python train.py --model="image colorization model" --dataset="made-up ball-and-stick molecule models" --train_examples=48750 --image_size=32 --crop_scale_min=1 --horizontal_flip=true --color_jitter=0.1 --task="colorization" --loss="mse" --arch="dncnn" --norm="batchnorm" --activation="hardswish" --channel_attention="se" --depths=[12] --kernel_size=3 --stem="single" --widths=[80] --init="kaiming_normal" --optimizer="adamw" --lr=0.0036 --beta1=0.9 --beta2=0.999 --eps=1e-10 --grad_clip=1.0 --ema_decay=0.995 --steps=17000 --batch_size=128 --epochs=44.6 --lr_schedule="cosine" --final_lr_fraction=0.01 --warmup_steps=850 --weight_decay=0.03
Rows from block 4 of a small image colorization model, named by matrix and row number. Each number is 128 + 24 x the weight over its row's rms, rounded and kept within 0 to 255. All counts start at 0. Numbers have three digits each.
After each channel's rows are labels from the 100 images, of 14976, where the channel reaches its highest value: "lies over" is the class under the peak. Only what is clearly more common there than usual is listed. The data: made-up ball-and-stick molecule models.
# conv: 3x3 conv (model.blocks.4.conv.weight, 80x80x3x3, each kernel summed), inputs 0-79

conv.44:134158123119134105093145182115135124101151141142119110099158131087106082120112128117134119120114118136141104133125092121143177095118122108079107129124130146167141061139144134123117102135106145088130100144131055111109117119079133129126116088
lies over: green ball

conv.47:134109103102125125098148125109139107133067158135137138105121100146133114119106133124118123110124063127049119145132116129115163112125134089137125118130140113115115077104131125106152094152140140062097117105153123072108102138112142125159128108
lies over: green ball; red ball

conv.6:124128137155110124117203139123194128164101136118160102110114151147116126151112096159126116079132121146105131100113072094124188147157115110161134151140159109130162113140126073122101117096122130120145122124140112134143130153098128134115132129
lies over: grey ball

conv.74:126118121123145109142103120137136120124109141112098149042114081136130153132134122109137107148136072108133121115141143115104111136130099069143135131161100112066095117096130148124154115072140126109109105104144131080156091134114107117139130139
lies over: grey ball; blue ball

conv.32:117117119111154108112092103131096111176118136130094134102109135144128105120123167088083193122113129152128101106169134099094095079063111126105133124096120116120149136164143147128143145154136154125118151158102155130112156101147153142131123134
lies over: stick

conv.70:096106114135125141109078105116076122118145131135159083136121137149109116106122088135108161121114144147123050117138133063077137111064117139110103106105125116144154151140150136132108137128123143120120144115153120112112144076151142144138126115
lies over: yellow ball

conv.0:112122123120134123125097121124127115099109134120106137048090084156097140162132096121117128140131086105127137117147136134123096134147088065139126149169106110074113130100122132123158115082157128105112123119124116084147084147124104100125134112
lies over: grey ball

conv.24:089088134125106108143105078119084137133124110104151143163125118189143142124169112137100139134127149113144123134114144149113122108107096143178167141118120139102098169139121134136190123144152121170139134096102142146145156110100117078148144125
lies over: stick

conv.48:127142145131110101099154155129154133106098142174148101115132148122149110151127115139145140099116118129085101142096100108141152128140104112105150142145120121159149062145127109148103104124133115087153114166118090137152126130084110106049111097
lies over: red ball

conv.71:115103126123098099090109102124085125126101124160155080117104132137075096139126127146126120121141133165095155156124118109096112148161153136138115119102125134182149100134139120154162136167169125109124106208096138125131134115144162137143127141
lies over: grey ball

conv.39:095140136118175130108079097109065103120160136134116109116110141138124103129107149117116139142118117090101152118149157130095093175150118092127105124106104126173097112125128145155145113131171125124122125119107070123158127087171103127151141148
lies over: white ball

conv.69:115126129117133079127116119111123127105131116161125119151090120127153093145120143137123142087132156100075129116111122122100106172164090177144113132080113122178104101133146090185140123130140129134119132177103121142138180130152124126085112117
lies over: white ball; yellow ball

conv.43:126152107081117126104135130062105121108136146136114121142143148105132081115125143048122132112121128103113138073119129115106184102139129127087115112095123123159111090130147116162144109136129141129125087130121098133062133102134149128138132129
lies over: grey ball

conv.77:137124134134130115134136145131142116109123146177171064129091143142092143166132124137156114110154130123112144105133141140123153162194130115171123104135142149159126152132121102148162133160172130139129160203117133123170134132130138170154122140
lies over: grey ball

conv.26:146131099124144089137115156150118130136114140149112135126157095132169131109104109110140145144106132147105071188131128105135125069071150145118133145096119148129101105129154167109095116082105134077108124110150135112117132101132135145084094127
lies over: grey ball

conv.20:133105113106129114122157118099139101130104164169136123099112108137084113134122134114119130089142071140077132116109109129095166121148127106151125128105117115123129082096131091142152104158152132063098073109151136082096112142112142126150133121
lies over: red ball; green ball

conv.72:122137111105086147125124126099090131126121152154108155143118138133148118128151098101068133125146123173125146119037142168110144123145117126132134132067108112144123109160164137147091086142121150131122114155119115123099124087119104141096123143
lies over: grey ball; red ball

conv.55:130104118138123112107136126131108130126158162164119092129143127161134112098129118129151114137145087134082097170110155104116126097071106108113131091111162106123122117148158154130185119142148112096127105081154104111130144079120149145158160168
lies over: grey ball

conv.21:100122130142144122145150106140146125116109154123177120098127106104141159149137097120123121148137117116134103143093127077124117142100115088157138189118097108084099138097154137107116101099172118135143152096168116094145087160146150081113150124
lies over: grey ball

conv.27:117127108114141088122124139116109128091116144143126125147171101158115095094109122116142135145143136123074084168143123092122080112063087146084109102128125147111106094134150152119122114125105143084115102107135139122103129082112124156098111106
lies over: stick; grey ball

conv.31:133106143133148144107119117127135105130079143108116122096122115124140133117122141139137128122166130120097075140156129118099063109092124105123111105134163127014134153125135139127139117123110106122111183114151108112128125090134122134118155153
lies over: red ball; green ball

conv.75:099139111139062055146145151101162129143147158107138117152148111076104133112093161106142153123162133132119132171097128143150134105111102125145146105086148122164128100120121101118153134114112104114134119121155159118082107133152137117105098130
lies over: white ball; grey ball

conv.37:116094126117154143127123100113130102134119169155128118137090119158124151115143129160150138137109098119109114127120121064097098181112082102101123136164123121098116112108173139126118119142131074098107144131135131093170143115098062135127127154
lies over: grey ball

conv.9:110107120135111144120105118138128124102157148115112123053102111159079122123127134152167067115137112131101138103137123154091101108123109111127108099123134134117137129119079129095185113132165074124114108112136101124137146122118103162126167160
lies over: stick

conv.19:128129156152122125119121130138107185147141129130140109130131161105117120104126117124115132146097185140155125143135119128148115118102132157113149112109144139167166146166145129132113135121146137161202113126110110237106144114139141117103119119
lies over: yellow ball

conv.1:147105107141140081113088137160104110174102108152139078109119127125108110131141150093141156121115109173123112119159119108118085106093168124115137137096130097128137077158146140140104140134094142086110068135110153120114155123106124112094112125
lies over: blue ball; grey ball

conv.4:130111128150091115089124112108127125100105168114170128125142115120110099154121137150150140090136112137096106132063132131140129105159134109149104113165169149134135105134131085114166098191147102101136114177116127104126099150141133099155137090
lies over: red ball; blue ball

conv.3:124141136134135129097142161106121112100135156141157049120123137121047110149136080123130150105143108151132139115089095105122124152145113092099124073123095143151158116129135113148088138143146115112135129185126114115121128098113120146120119124
lies over: green ball; blue ball

conv.22:115121117105151115107080106102120119140126115102132134090150121155129106131110131129130143120127102124104109128170112145091108138139121105142069149143101144132060075131145121132209157170109124081112131141096137109114108131138147121162123117
lies over: stick

conv.73:126137109125122094107143152103132135088096181142111107123161106094120097117129116136128106111142104149080108159116112102136128092101087098101093124109153128136134093120155121097114087138137150082128091133156101077118098101107129147087124125
lies over: green ball; red ball

conv.63:129137138133108106139104140118109162132146078116143118161122159118107131120115134107130134127124242128122131121139087138122139121133109191128138120114143149143129131145138115141134132145113130157154100147099130217113157111138133137114103119
lies over: yellow ball; white ball

conv.36:116107134148130112119062110146085131179107135111129127149090140124119122143116082068083160130108145143133090142177117142123114107095122134128143146107138143140137136186142140139140155173135128151125103164086140138106153128157131099123111135
lies over: stick